{"train_examples": 26041, "input": "mfcc", "tokenizer": "word", "vocab_size": 155, "encoder_norm": "batchnorm", "encoder_depths": [5, 5, 5], "label_smoothing": 0.1, "decoder_width": 384, "decoder_norm": "rmsnorm", "decoder_activation": "gelu_tanh", "decoder_parallel_block": false, "decoder_tie_embeddings": false, "beta2": 0.98, "warmup_steps": 1100, "weight_decay": 0.3}
Rows from block 3 of the text decoder, named by matrix and row number. Rows with one number belong to one neuron. Each number is 128 + 24 x the weight over the matrix's rms, rounded and kept within 0 to 255. All counts start at 0. Numbers have three digits each.
# fc1: MLP up (decoder.blocks.3.mlp.fc1.weight, 768x384), inputs 192-287
# fc2: MLP down (decoder.blocks.3.mlp.fc2.weight, 384x768, transposed), outputs 192-287
fc1.67:154166144177129131154111116111111124110098118160155135153095132132168119128190186162119112161153111140140095117072129128154087126154101084094072110112127132101153149171133105149138126147118153092131127145116111163123153105171086101120066107141138135108143174161117121082130192120111071171
fc2.67:134127149175124111104140115133111144143116114103104107112135094165105133134100137127143111134061104133105170086087113140093145150128135116163113153095115137098143130124172131150129131091110121134077147086142153090113176143127115126151143112155111139136118146109126157092114168122117095158
fc1.68:132128137132171089162113140110109105131164111100156145106155160131139128126113121156167151140157128139096135081104126184130129090067127107122109146159095122149110129134120155147111096126092152105105121080115124123085100123112115108153114146119107130145152150135107092132121100095112121122
fc2.68:136152139132072146137140131155138095097095124122163126128139137110098175102109121098096133111097111151105135134113139157132131126159169138158117137116154105127135119124119057101126105101157099117144145177126098128147173103139107110106131086178132159130110096158145107101105161185140112131
fc1.69:110130124121116171137117145117147147124145147105149125152133102131125128126150147126173168133138126143129141152105147074129116107147120119104133087126106132156161131098162135101145082103145106154133095118139159125135111087109117159098122097182177123130118133148142160125090154151115112165
fc2.69:128139169126113157096121175148119162070159170110134146142151166133104131123131139178113069156197165122189158136131155137134082142118139117150129093172128135141097162162117074057103140131150118138133106129116122115137175104114139109143093122113121151101118109112131136128156123140131108124
fc1.70:131146131149128117113144122116155194131092117144146126133118118158168171146134143144143090102173106142083078133163086162106125117125119127130103145102135133166147117128143152134133118092089095116162110115132136140128119094154104115139119105148110123142099119159150104088147140095116146139
fc2.70:098120145118140129116131176144118144123135103124127106119081104133134097149111158085148130150111124156099108152124151159124129092148122135094112106165113157147118139064109128111102145102115097111104130149141132125163117147115143123114140105135113135130119096148100141162116163130131148129
fc1.71:112162130134103118111199128141131143164083142125135101117112072125110167092168158123077089071157093149140126111136166131148125098130129092139151120155142135121154116122083105140110117122150122115115123147171145117087127087097110152139127138154119139123107115112159159116118124094095113155
fc2.71:148108158126148110124097124104153133141143129141164143106121155130136115130131098147128114109152141133083167146128098106149117112110116118118151150099132111127124151112144164126188121107089089129120146112137076138139125120157116101102095127145138132164097136130146104146181144116140153115
fc1.72:117160139172103098136123162146155159095138138134112168125116111098099118141118076177095130079120145138190125155137142131112112103148127124145106142093108103128142149105067107101152115114106099135137113174129127124086086137121118146090131144125140093138156131127161128154093135133111153120
fc2.72:136151128124141130133117073122076119161147124110084135137120134127162113117105128128093133118080142102138128137114057133091117134117146094115081109113125140131161094107111129138120156074124132111111084112122171138101097127130111145120125138139147112145128164100120099115140072114145148160
fc1.73:126130143126153150173116158155165143145148118121102093152197145154106113086135091119161117120154123150138121138158098141127131102142114137101156175130091151184145154114107129164141085142093126135113113145190126103156150142135099176111150117151081140168121120152110110138076146161095129136
fc2.73:092157140151150099105097141147148157124147086133140114167152152148082108112102130117141122145132113159141135142132138155161112135159146086102090134113087143127093154087098143073128169113109079102122117207130085121095133134149122119124165100108102138122167116116156137131163153113104099122
fc1.74:112167115100141116163172144114137140086110158143113134159164140158156158137168119070116165122109140166089133127107167131132142096139104166074127141127157172134127076138169116122113109132144153132115102097136157146122195112110110142134127156110152092110104146119127137132129134115149133157
fc2.74:110124122163128112092098128137147094134130106122126129135079114112105115144165128128185115102147127089123098132127116157083128137124121152142142076114108130142154145138121138120074131142097123154130127083138136110125080144124138131096110130124108134124139132145146137118132100165068108127
fc1.75:104157161086151135098086132090155152153150138146150124109119096097170161125113128142096105108134120092148094109124142197141161155089103145134090157110112133158126124140110173163140155122141127107111149119135126108135145108122139156130099152107164120144138130093110139127145147163137132131
fc2.75:105133152119161106115093154134103159121111091104127131094139112115139136124108143123056133164150152143097135100089137161137140146132104130144114105125139097145126129125104152089123148117104134108117133193113079095105150122147144113124107106117136150140120143107119138125145140099129131176
fc1.76:122159112101093126126124152124135135143124134136135146136182160127142100108135109166160153159125161116118134156147126143101103114124127104142110152131118142133133149133105151177107146096132105115126094130102122134117094142109139159090091089096123111141117131162107134122098118142128161140
fc2.76:106120146128129099119112092124138143149132106119170121143153122174136102121131122120127127156162117162117138148132098146121123099120087102095128128120097086136085124142132144115140140126131123101117126105144109152144102153187124117154118156160122129136133125127135129133124113082123141128
fc1.77:120166158135088117167135112130109103118106146105191094097088111111137165128113171134143145118135092125129156184114134099153126109127152136094114149116129113112136118154135080116186150154102107124160170157111161131162113109100132141141111136124132122081151165087144180094128147131164089102
fc2.77:139119100149123102086098136136139128105127108110092127153131107141089130153103139135111144125178138169140155118137142143115120124125124175113166149153109135124116141102122141099114175103149175145156110114110143104062139146120139112118122132143153135120155089123158111108077083141110117107
fc1.78:148135095152112127139170172133134115121083124110110178114098160136119126125121151114099118110120142105149111107111103136152100136132107143145114123081110107122154116115074175140087096108102088137137140110126123103087119121131110132114079105101156082117171105133152155102121161134104080129
fc2.78:184135131114146120115090182070120108125092082040132164143157099170138142113097169098134127096172119162108131144125096145106098105153112170136084172112108051158147129080120184125156112081140120125101094130099117142169106151129117111122125159143170123080173105144140120164154167147135059178
fc1.79:125147166184148158190133129072148148129079160135150098104137112153113089119133094150098120146123121111155118168060134109190114109151119127112108119115127127122087163118128126122166108168134164124114112179136128138123169111138127088122111131132129156102168202134132163140137141105127145133
fc2.79:178147168107181156096172125158146160125171117108089167172127082152102126165133150165139143176098140145135133079151102110096118111113144103147112121151134101149131106145176130147167125095159070111116138124069078144147075179146130165064101158145117100100133093149132137158132092108132135147
fc1.80:099157131130088115181107157123151120120109167127128132066155141131093125105141146117095103145155146149121133122152113116161131133105124136099104163124108121129124170122106108127157120138125142121124115140161118119135109113120139131158105134159099133110122144130164138141123111116121159127
fc2.80:138154100147177165106144111162152143121157068146131147171104121148162098143132133155115107127118149157122124122152109135109145118162160111100117134128133103154124094131125145140137103146155122125105099137125157119128100160136155130064145107109138113138118107121111118139143099094146155177
fc1.81:117128088105166126116154165167143175072129131133132185164095119096158121099141128099107109102113135141173099110117120118127124116132170107133162151102102160156153112124099121115074109128120097172100094081121150059080104060111114125144160089153104135151184118107121098103133137123130170153
fc2.81:106123133134138140110094133120102130080081089082114104162142098145105193120171181132103117152110158111097142108165124106156132110142152114189118129120122140110110154143133147100127116133133110104110131159141128140089157122190150088175144086098094088119093160123152119123157137134147126114
fc1.82:156175135125141087098172163111148120142105120109172145151131141136161141150122110135096109078105126147174085098108161149140147125098121135120136172103140094122122133163101146117094154164127153133131125149183147113127157143118108136119134164107159135161125113105163143138086169142152114139
fc2.82:121162117135082127139118114158113157115118147099147120153121170124130175161120122132144129114164147074130135110142137183094160104119081147156127101174139147104124160141126196102128138161191144148115128113144155131105103132123168118073142155130116116142114135152112127138103152070124123092
fc1.83:154161124114147146116148161154132113082110134112168144154112108122133129129177115143122133114098144139099149134118147145109121123101148165136149108140143125148128097168124147142089116135097127111131089149129143149111118140134110172169140111118122089123129124138086191126105152135162139127
fc2.83:155142092112113128119160138166146156112101172132128128160128143162158126171174143073124150155123134152065096107171101081101102115153120157116130125122137100106110107105138114139126147133126117136118131117120131111161110101101143118115147136127100126166151141162117106114142126134129135101
fc1.84:158147127152075129126137160095125145091062142152127136144131138120137109132145146140120099124146112165143129144102131109163088121112105086107085098074124120116115108122122134108125163145108142177147153107126116135099140124158080083110092079170106167118119158145160127097110190147143100157
fc2.84:111135143162100093121149108132131116082108141136134110127113153123082174103118134083123102141136090169146169125125150125128154149163127076114089096114125128103123127116166120129128166047121110122112114105139073095174167132149102130150143097122110149105159167074127158101129189142139124140
fc1.85:100176147164092105162141146136156164179064116167117117095164128145151158128117160094123071170109128177079088114178137129103126115098110080096145180129133092160154153138105159151112125117103083163151083148145177125152081109155126153073106146129075162154124118169131106106095116107139139117
fc2.85:098123135117143087165142159141164163154138082140083083085106153136149129119087199091120087148130152184107123181176131124087201138120132105120089116141152139144118176087104119149146106066099076142138079145141157102149065126147242123121157099140095106116166116154123072097107185139158171168
fc1.86:136138154132086117140159199118194125119132151129118129155141088130162151141131106114122139128149127106133099086127162123130149122126121142113158141101159152132124098168092100153103140095139103106140134135125156129147166142156128074160138129124121129077138140151096122086143162107151163123
fc2.86:128109128128141207124133125098119087124141132135161155158099091121133135112110129157079140106136117100126118098097107160106161148111116137146108152118129155121188173145150110176156093105108133116136125115147142114124138105118156081124112125116135138160151111148107111113138130140112119095
fc1.87:115103121093099078164104196104117113161149124111137139126167132150132120108127155114166165107071139143122082099139129122158091091166136122150120127110098111154113113128123105132140095131073110121132108141161122078098128130124142144119142112127093117145135113103110108112131122137097097130
fc2.87:108096115073133136118106117169114180120129135163137149137144105107145127149080133131093117107166101076108143120093144140151137148117159121112141160152170143143108126126146152114136176122191125117126139121114128181170098105132147149144116150135176152127081146115128116127132101138139166100
fc1.88:109163158121094144140119164103117128139097124152096133133099099153107140106131129144110104145116110109136134133145123091117114100136153114101117113139117124141144121155124075133101119140126090165123128144119110131100151117162121134108073078104096159127118133189143131122076126109131097112
fc2.88:156123162133155104111134130104115150158132137103101115126137121169098127164132144150122136156164145128125113111175124108103116175104092146137108155138136102138091125122151121107133126102133138170145134137118112124125081135119179129118084136136133102176077123148136121091119155165115131095
fc1.89:088177137111145147140118149167165145111108146173175120179113103120146124109160106105167132104187108130205130109130161128112155151141118138102119151120118152130138089117110139123165133158124113137111144135135141104134138099104168107114153151140133141159143124153110119119101145138124145152
fc2.89:134148155160148159130093133161181129106103110124134109106171128178154127125144149153098136148146157149121103137155083147111133119142099141113163122110097086099123137115100120097144129145146142136144115143099129112096131139170138074140110138107145109121146127118139175116120146103152124190
fc1.90:109155141133106127094145117147176152168177147128144140139130087092134134125135104158118127161154136158176111153126147138080130151115153104137144145105127174130170135165111145121091165151142111125126131139142121110114119147152092154124124135152153106128132120125125119166109125111100118164
fc2.90:101104124117101102118111104136180162135135136147158134135102144132140148076155120100091155123093142136122119171134082132146136108135122116077110099152132107126115109131169122132121122149137105103124118120170138092151105151149107155137106102123149114137148123126201119086175097126139114144
fc1.91:149130140133119114114159129105133126166110130120150148088103124153110158168118137126157078114122145126165111119143130124151146105113146117110120127114086136123145156124155133152142101143125138152151093145148162125081083143147129137068065122153138105099105148099097111139120161151133097146
fc2.91:102098125151138144124127110088116133145147145106114095163136127116148148094084162133134137156115117126121118144122116129126123144146163135126140093128142112140109168114143128126147129127120105100121141110132154127123127105141141145117143109110105125141123103120126107125134082134151107135
fc1.92:166160148163139118164152146150109100094117118121109138145125140120139172133112138148116121142093135133119130080140158138133162113104134095149106102132148144154109120146081095133106127100084158102102126150136104133121103156137138085125118120129145109143121158109097123126121162124132089152
fc2.92:139065109127088127073136115100151091137119086142121132140096139127131115132096154118124147132151116140119154145132108112138131122145136139100155159120128123125137137122157135151182103087165140146131161140109105130131133124136173137073182141103133123127163109155128108136090121110130137106
fc1.93:191158099148096098142171191125106118088143187133130185110169078129087121167174119172102109080176123136179071117158182161147082133119168129157146129122117154182105106176068108130073136145136155151129102154096136111116153125114100104185107117153130078141127139132183124108125127133114122129
fc2.93:151121144149122100125119170123136172101128142071152174106113126145130123169166080168077103136169165116191145099168130113145136160163109114136144136136121144143148116117146078101152143140125108113124092104087146133110094136107126104098111168153181097133112165095170104113114137084132126110
fc1.94:144152153112142146149107147120122134166123150140113128125107170135142139158122152087171162158153112096146093118135123113143133096132120091124105125122115114124144154165138141162154103135122120105155111132085119131156134162138116174107093104163121146094113116162102103039102147108125117134
fc2.94:148097139145124125155110133154124080167120119128180125163179134148158127120095111136115120128160128117149116132146151158096104141148102128097146119116134118134119146157144134098130139111130126113113175121130153129095135154158116132106133143121159102150141146102138151134128114105191118148
fc1.95:088181154128139139151120143114164151161151148113119140132155107110148110078144111110139153100162127109113092155145152122135144079094101134130123155093122113204122121128111163148083141100142141135121127113163154086147142110112119161133133128115097107139155118156121097088084110109126143109
fc2.95:158089123121133131108117086118101141147133103105143116146139144079120094111136128131125155127141176140094115142093125142120133121164130120190165113093104121156114133107122143128124129107097134092109169137159147132150121158124091113168086160128129150149152110116130081171132090082085094143
fc1.96:121140121131148142112156154102099184122104173118118108087088144136110069137139148141088122101108154129124126076069087127130172144110144159091103143115139099126125144101136136092097131146097097134106166110123134086148094121106129103137078163099129156135127127110097064137161114168098099144
fc2.96:103172180092145126143151140146155145140117164136109145140137108142153167093102133111108149108114162129094119157115106143104129136145140129141160133140118097163098098154152097104139156131157142117112114099094151135148118134120114182185186149108155122162099127137171117152115117052126167105
fc1.97:122110118117099087134156143057121140155130110178097149110083095129118115158102160133082101135092149102102131092108143127145146128126112093134102120122077138127152124132117185119127106107141096109116159103104145115125149051130124137173121149128082170148126144136118130144133153124135101153
fc2.97:139125106134158140115158136099119129119135108106097097140151118172114090130095120122126091104142100182113167146109132103164131129146147116147185140128119101124076138108118182110120181134161161105131108115093101141159165133071094105131160152112141159147136156124108108117121187126166143104
fc1.98:130176116150151108145122125102114132141131171142116139115136105153140126115181110147142099133109142092153108118127088144115124119090142096134076098119138125139179156170087135114083160135100085142137144081080113110093153061120072103135082101114126178131107195129101128077153181128111129134
fc2.98:120142125125163144106119157182095185109151126105114104155118087165075113153130164096130119156063123074114150087110126171087159143096106117148103093077105187106154108174146098104098139093121126092071135087121131110123137131131119113166119097123139132140115190104141145144150184137099151140
fc1.99:130134061147104142151133146126161116095115138166098163121138130085123152135151122153104118108131109134147120137150114162086097132119086069114109147138133093167162131136132145143138066121129119125127104125102162131079111116110130133103096089123081125148155126113123102127123165130150147156
fc2.99:133150162124138107159131139093106089125141154105136156123126089141138125100106103132125138135126122099126133097128112143097145154146110083070088136128120129124142155124120152118067156091114148133134092145114140096088129142144133156133090109110113125113142126099119113129135184107146148098
fc1.100:160144130132149147131114127127161160150173137120094145099118133107135134124166134153102137150120138121093142087125121131134134157132154123123086116078154171156182105134148127091098126086103124128144134133099103127110140107130111107139120097103113139127161139144075115137162127112081104142
fc2.100:135108115108157188144091125104110104159118120133134135105103103150125131121117130145130120108123102122142130138148122147116124139120112124145102092158112137130090147134156104139163139124118122111136141113151091158130130134149155127141147135137123140111121084108152098142149155150145142096
fc1.101:147130136090136125143177163145114163174101159145135124113115132139108125122165102125122093103137130109145118062177170145121136085139125104120161142107118177128138136164120150148119121097138145085104106141128173110120143106103172170166132133160114159154109107100153134100096099089102122168
fc2.101:142121168096158125124148151142125149162110152085145118135116090135095098126136135174094125117140117081138145083165140143111182138178122084090113143186098175114108187168116127123134188137153116134123134135142147110146112171126131133163101127153136093150091121071146129123058128112148145108
fc1.102:131175136156089103164134105099144154156090103141145125130095124174140137133107113114161146176134154079117145140145111113101125109158168132094137098129144100140102082124136117109114102148111124142109152140087139158133132123135121095138122112150153139092123138127107128136128099152095134144
fc2.102:129187100141113130134104122093091104112133113096115145170115141107136104120083136147095118078141140164162118118129106139133100140136129148140126120148130109159105131149103131094121177097148150137113119096140135119121151114127175106123113184125149126142114123133125128126111131100145141121
fc1.103:100123128152113127137135173100131124187093145122151164078119096120109120138154090080174093137096129113101145123121110162106124100124152161097098089089134079141134128138128116126130153142078096151128116176190138118111141112131116113109094127141145133130148144168109153121138100136085173124
fc2.103:156203116157126062111103074108100118141079124092149116122117137143122162175165091142118182147106145139127087128169053181082105114140107138146115109119139068143111185147155139082151142118085058092138105153117114161075112160092087178080129130091176103148115122104106169099108085125127162144
fc1.104:146127121132142131141165116085137114111128140091143124137148154162145122123107137125147111113124166112094142127099107122145125070144141110101123111091124118169116114100147121089125081121084138132103112108106132114130139115078130134135149099111074120097156163136110144122150119099128129170
fc2.104:115122158108111110152116105136120131132115121186132115123143109107059112123140113125093103147118117093123124150098133145166093152102196105121075110134170154146106167143102175125123144113123125155131102143154106155142124107118130135177126136139137168147113127146155095138124155174150144067
fc1.105:149117101168160122176087118133133168134127113143094141082165110125138108126156069116148113116126128122134107101127138139132122110117098090120143113121102099151157129143111160132084114128108150138156127108119093174117169134139134114120138140154140084141126155113126131140121096070132107133
fc2.105:145142096114121126096126110122136124147110128139179155135139118126094093144148119121138139151120112144166155145115182085149138096165136112088128131164138104104098128137129130069100123093121134150135100129108088164129089123152102147108153145128149118086148145123126174154114098117141084104
fc1.106:092120115100148115115150128137126171139141109131141191133119149123117125119142103093119173126115152138129135090110121125107104139103131131112136152134162102122148135155131142114107123119163130134145100121155116106134140131128102140143101125134144117121127116167139149156153128133095155124
fc2.106:083105133107162135150110129151134140116136127109120145133125084125120111126131145125102143156075110137143105132122100122136154121150109166155089164161168150085101120073149171147135119113119140117131090172116128131090157112149145100126143118128094127133165102130088122143082126152127132155
fc1.107:143135165123068102196147158160104124115076160126150121138166128144091130088147135130111090103140121128133144095138114151152141113157149145138153142157170144151105162113106163121173119124139151116127132148142105097152158134146089098137126103180123136097120122166162182127114136104103113108
fc2.107:105144138128196121066148117103123168169122097143101100126118143116139093120146127155165145101119141100143156132127151140119089104128130163120170164094125134138138133136167167100099132145122126121114105067105096107107120160125108158102136126130102104156110122131166141128143110133119099123
fc1.108:125157152154132149106149141095149171116157119120141144114085105127119112151124133106141132141134145114118105129105102163134104145075102115140133081095162127160150133077127098115133138123089125157153102100131121075104084136098099143134136150124152136144126141110100111116161122135136137140
fc2.108:122145153086131122143123154138122125132143136122135147112106142136112150132134124115121127082109113122151132189116175109130113099138145133146136090173130151153104125132117097134112122105114079095088124146121126117110139118142116168121139122077122144101118096113141156146139130135131128142
fc1.109:099168099151119130135128159094153139117088146134096123138126098121126114138133135119142135084128115093096136113120159106097140097094119080141144122081151109159085130131093188133068125147150082147132152106111120133091185071084134177160093117108130118115215165106156139075123143150151150138
fc2.109:131168142146143138138104142112137110079122120145120133158143053151095127157128151093089120139131154090106141099145156131135146149145125148158161120114171113120094131098106127102094116109161134181145115139102152085088112130148126118103126107130133127130172145117125130134104139161129127129
fc1.110:113173092143117112106175118085101093129139122130155143136130158117162100109119114154113142119075138130117165137091126137098154092132150143132136095118100159165131114124094149166117120124137137114124160125109117156082131109121125167164144110121135071070142132129068141138144134127140090165
fc2.110:124143132131124137136145125140153145116092113095105113125107114134119138134152196123130124177107144123134108105157116098155180121143127104127118124128161087096130113074159131109143127117112129152123113145099116135125137146116122074109162113145119179111142106158159117120108106117130112125
fc1.111:143139183165134138144124136114185133145147186185151129150153096132162173129141127147094132107126137147092128094130136121088128155081108128138136147141134135144113142146099151138121105125147140082102158115140158141141114137107143136112141155128122111101110135121106154095137164142146174124
fc2.111:128120094134126129132096116133099146153124153153120131122165070154122161112099145150102117145121142161114147119108125124099115132105098101143133124165142149125121159111124145144119136152112155139090131142162139120155154144140120107129117108144143113109141109129122148142136119139144136138
fc1.112:149119114183087103159141162140169162153096119132126135143135116137094138131120132076113099123159119126135105137149112135134123130111101151084123133118126096141105121125111112112084121101125101161118143141147098120107163126140127103127125132140147117100166123150112138122130119149133154145
fc2.112:135115136141104123151113161116117146115136120146144114128124105137088117134098131093136124144096127112103123142103153147152145106156121103129130133138125102087117117127158061131143138110150136091111107132125124156120106126120139108082159149131143148119149133131079136150111153137104153114
fc1.113:099144140166110115144118163099159110124116112143144119107132141135148112159127110110101156138158129115110123183080093086145090115151131116156088157087134112116111177126138124125133110116111094117132107106102155119141118139070127162101115096178135112093118141154143164129094145154162109151
fc2.113:143116150139139117083130116135118123147135114107108137172145098141100140108122143109125111116131109130124142143137115132127108149154125136129142160128129121117107121103124096137161148094111131137082138100138152146083117144113162127125185151153146145160136090117169078118149095138115139112
fc1.114:118151109141098115105149133123134141119141119151165139084081122131122132157181154108119144103128182111124121103171106117105124124103094147097089124080152150132110130116138137141102151085147107069122105155090148111145153140126127109158104101126096129090109122142081145141098114099165120144
fc2.114:118135146128114086123128137113150116140145102114122105144130132126134120188114152099137130128086134125119126118120135101166143097132159124154152133124120112104135140132128154134151148164164138104128125157118131122125101107113161110137142130134130144105099126146125130144102136133156122119
fc1.115:151116136133120121112180120098120130138146130140122130113105120115110154118162086161141104145116163148136118128151122166112114128070143140146136080114106155162149115148084109128128092151167151156140141177130129145106085136147129149144101133122152110092098132105097136144144151136139110086
fc2.115:146098125129181141099170129107152170114126124120114137110105081171119140144107126136125097158154141166134146111117132112118147169159148112129149074105140118127136142099158153134158087134117140127115112116095145106137094139132130164116101150094088151146103123129134087147131069113122120098
fc1.116:144157125145126113156115131123139137099118102147161141157110126093133142108133094145113128141116091127120100141160105111099142154089149059130133110107135124123134136183066112122084141147096109141121128123118155111135111137121066139119125108122116153145147161127144122099167118169097138104
fc2.116:132113087090121156123137115161092122103120101116108094104119117157118065118084171096095143122156124125108150134131118132103122106115132101094112122157106134121155147148144156125128193130099139128140122091158119100127177138162122136163093144109119111109190113085157131145177102111152117107
fc1.117:112138123114120141163134132149135169150100126124092147114159129129121144099120112143137100148113108145167089106098140174166103150125145169102167079115151092091166091158122134115122113102150110140146142142123111127092161147088088161145099123118121127118129126178143132114080142121149154088
fc2.117:168118149127125170168135066126100110176108099180080096173130154131068113121119089143113070178161116130159126121094128155167100144124130137152163077152104111113134063147138162123139122131171115116100133123117118157149122142119140151138137157151162136196097166111139155118140145071137154096
fc1.118:096131128138067092169133177097174135083091098162102145124140157135138118125122130121120120089154138145101120133155101111150083153134127144102088154133109090114129157152109148140104109112157087149158104108114138110101169130131140117109102104126111148076173136181157086112136149142150187137
fc2.118:145146136098124147144093135096152141107158129136143135133083126155123137109069132122089087118094122141067126141120127157139118120167142108082116142130155096099139113096138134091105103111132074104139132159125115080112122152124135120068113101113116149159171096124112082123145144076132175151
fc1.119:155132135125075070169158152072130113142097115137114115133171120161135112106135101123149102093088105132124066145155121131177111117100133123135125104101082137152120140112105095116089083126117128170140116140155123136073144120135118132128111104129106111112154154123128154119138146148124126133
fc2.119:107144117091177135136106119150124130111162091136144149095103132099151131131123152109121149147165154090130137130101149154131128112103143124131120129115137089148137092132106130161114178140128134072101083153101128123147120142135128153157110148130158131156136109127139127176125134080137121155
fc1.120:152149141111137112124166161139141163142144141095145112113127128132121153099152124144161157101166134130101079107138132133162151097119119120141109121121123139114131158122151129136131102149105119107140115141113128128113124146093126120145130091125096123118093145113140117100114101105119138136
fc2.120:162105136116158109116127145108147143135136111081117119121111116104116140149129126121124131152145129116142128130090171128115117147155122117146088098147143158150108142127126122120136116128161136135111125125141109157104104143131139109145145110103133134144128097110141123163150140152122153103
fc1.121:118181112194112107135108149104170112151125110176128152149158129138129132083161109139108150135124138152126115132160118087148125138113092111077093133113093131140109099118129138151103146141144099142100125118161146061116119132110093124120095135082085107154160123116119094144114107129100115087
fc2.121:119113121109089119091086132076116177129129132107106099141094147102100158122108124127175139090189156135127147130102069157091133136155149101133120130163089165183173114117120113140111164116073129133106145116160109153163139114120139144131140122127129109117104125083147087095164159131124125117
fc1.122:138131135151132174161140122135156125092116177144126132114130167137127102141139136141134094094110117155090131116134103134141092126111095137099178144147131123105104155157121135159147080173088110099119112134108167126147121135093104118111100157135140151146145176140091123114096142111117124144
fc2.122:131143112132119164151076174120122101123146154143124152136115122134089135133150097146127146094094125126146137115126122159121129116142135130148134130145107133122130083112132127120142120149126090105138146174104083118138145092133143127146109113131113114124154181132139150120128121144143120110
fc1.123:079184143140105121144173106124097125110111121146130185075105116128147113156187170101092096096123131101127176128100160153125107110107146070108109125114163151191148117115087152144157170127114148138096156136119095107128137098138151095135130123153099124106136139122129177135147114062106096130
fc2.123:109142125147116098118122112067153145111149092103081152103109119159110127131097096080118113146143104121124168143121105174127145107095170129100135116135144152154119154088154164129163133147205122088110169133141061119153127109150158062118162127114117147170066135092159091133112169131090157113
fc1.124:161141156139140117184144112103140112117111139138128144115150095156134149155138111165132137134151104145156137129103150090140113100140163120163154090138129138119162154122122144080115077153155135132142145121154171140070125120142078112140092113160161132127131151136088125155143176155100121160
fc2.124:145109144126122121117142121150121102099135108119131149142133163142126101161080123107092156093117129127101117133105126130166080160137128125148150119090149161136111144132126148139112133155139126161142143107191121119116137149132138116126115119120077157118126121123096117135099100137135118113
fc1.125:148146151139124122096139147154158113148115108137138164127109113164160187125153147138107092168135114161114096142136157144153160109146124119121122138122154148124156076175139109122127101121152112157127104176113127137126140128145116109094110139135144139142160166179097123144134159111138131106
fc2.125:164150144111185124133117102159144142117115156109125131116127108165142157158148148135124143148123118143133092116133136115147113146113070146100111135143173051127108111109144131097124143097136107164142130123114150099172133133144156123100136123128140099104102163119137127096126162133138118155
fc1.126:114152143165099125153148147132114119118108121127115158115145102149134131116154153122157074127130124147175125114119171128146152123115147069113136142138159158117175169112079140137144116163117151121105095149118145101121140054154116088118111173124098134099137143189083114146152110128127119173
fc2.126:146105164159132119087142144098118111119129138105129124120161113157126100128115151093127110113131108149172088106133154166145094165144105167120087142169138176095137150092138080099117096095133105158161114106129110143103122112132180079126146139149091129141136158109121110112123159203126095169
fc1.127:135167126135101146149164131138141131122139149121131162118148096125141094111135142129102139122137130096136119148121190119105174119140168108114161116111116143181140141123102153123115156144048168159113129133124115109109165099122125174129084095107113108100170132116132128084111124163117100144
fc2.127:106155132098149118148153077067123090123093139075159155146116141122148116087114166085116185132140119116120149136168156120091131139157075082145163154083179119140106137092130148124113189114087156151112115122155140086105129135116125129096088137083159123117184126138116125074169095139125142116
fc1.128:118169139139152113119149140140147130132122143159164157107149139140157114081139116129121121103170142147109125135092118119164076146088150111119107092106151112160120124169061127119104122104165141131115155087140095107090144132112097143146118142137087145106146144143128125139153134106119162144
fc2.128:120135129142152136119098108179143125108112181129114121131139159141131174101083091123110102083126121148144129114104128134107099142096105160122118096127103108130139094170147162080091128095179097104157128104080108142116143109115099124103136110110099155120141152169162138154117110105139112121
fc1.129:168174144126105084098145107160125110132109168101143140108124161097159150148124121187141075105119126130077120124127115141126060158108115097110108107119154158163160139156115174126129090136134095109134158119142091125147153112121138135133100093136142107094097156137108140132121157115156146151
fc2.129:123135153115105162105120101111101128145094099102137134152104118078153152061161135174138128134121189133084153106097097145118134157153103131144160134116124141132150121092129160109126092154114112158150188139138129123129167090135166110171099098120138158112142141153117161144141117118069089134
fc1.130:145132159090151129151134142133092131141110135159124140086121088113107113152186121109097129122106141141098138115118129137118126089128120146135119071102180119130137111110142151129082104107147101135088157157151150131147153105114107142162141127122151151099109113102068131097091123154126107143
fc2.130:148143141139132100123135101124111108115135111113119094134124154152130153140103130135108100089111125160072154123116114118098110132156134109093118135101154109159098158127099145096164124114136131153095145072111130130172124156087122130121138101150139100140126106135128124115149142092127128104
fc1.131:164134113129133134141119135167152147121117129132107124141168136137158123140147101139150164129112141158136141113108124146093107087147134138086141133140177132114149087117116115106088084131153176146114153131118157105111150085136109097166115124124134145084160121185091112143140095159086133141
fc2.131:177114114140133120114135133175116176089132125081106168170154097114162057134050141118090150077077139146103115117116111162115107123200115146143090149119127122099138103053081113132128147108127156125078092127186145073152169088157122076114166106144115127121156061173096110173144147187115116162
fc1.132:103155162145064089179160173183101113138105111126141126094120168125129137116135149143172116165131125152167101099153124149177116134103170074129092138153140132124119136121142102104165137101158148102152162174103120153139117154143109090166116116168116094102113132142099100119140096115163066101
fc2.132:155126081131159159142121115091124150159133146114144094161125100107143129087176103165122154130152089094145121102071132164092106068141085138186137129122153095093183100147103136145100111152096128106142106108135158093099141078116153122138149109130107139132175137120145113120155122130112146124
fc1.133:118178122124119155160129133111126089109122132149152167115172150178111129089131145111104163108119129128135150122098105137141139065134104139059099143135165094130096103111149159123161072110142155106109122147105133101132147146120089110172154131171105130104130130157140165142107140070119111140
fc2.133:104124134113142141087094143187103143145146146148127098137094163094103170168160090099160114108137073101106097135105117154125107146100150107166127131131129173153175113166120142101096153171113103125148125112143113162157111114132125131122148110087142118111101134147136104129164143164076108083
fc1.134:149133127143103135145174118107126104141150130131103136109107098125134145117154107146108092132138122132109110128159104102125164054085163125150134120105112134160174138143119167141121076135124099150146105149162140124115126115150116133122081111125114148145144138139100118148139119134099102107
fc2.134:125138183172163110136142145090146114157113133137140120097174105172129136126092150145114104154147133141136110134130146088129161161120116108144140103088171134139120175166180127117133101113155143141133116123143136127110101120119171110131112107119130151128121130113142154083104172151150084103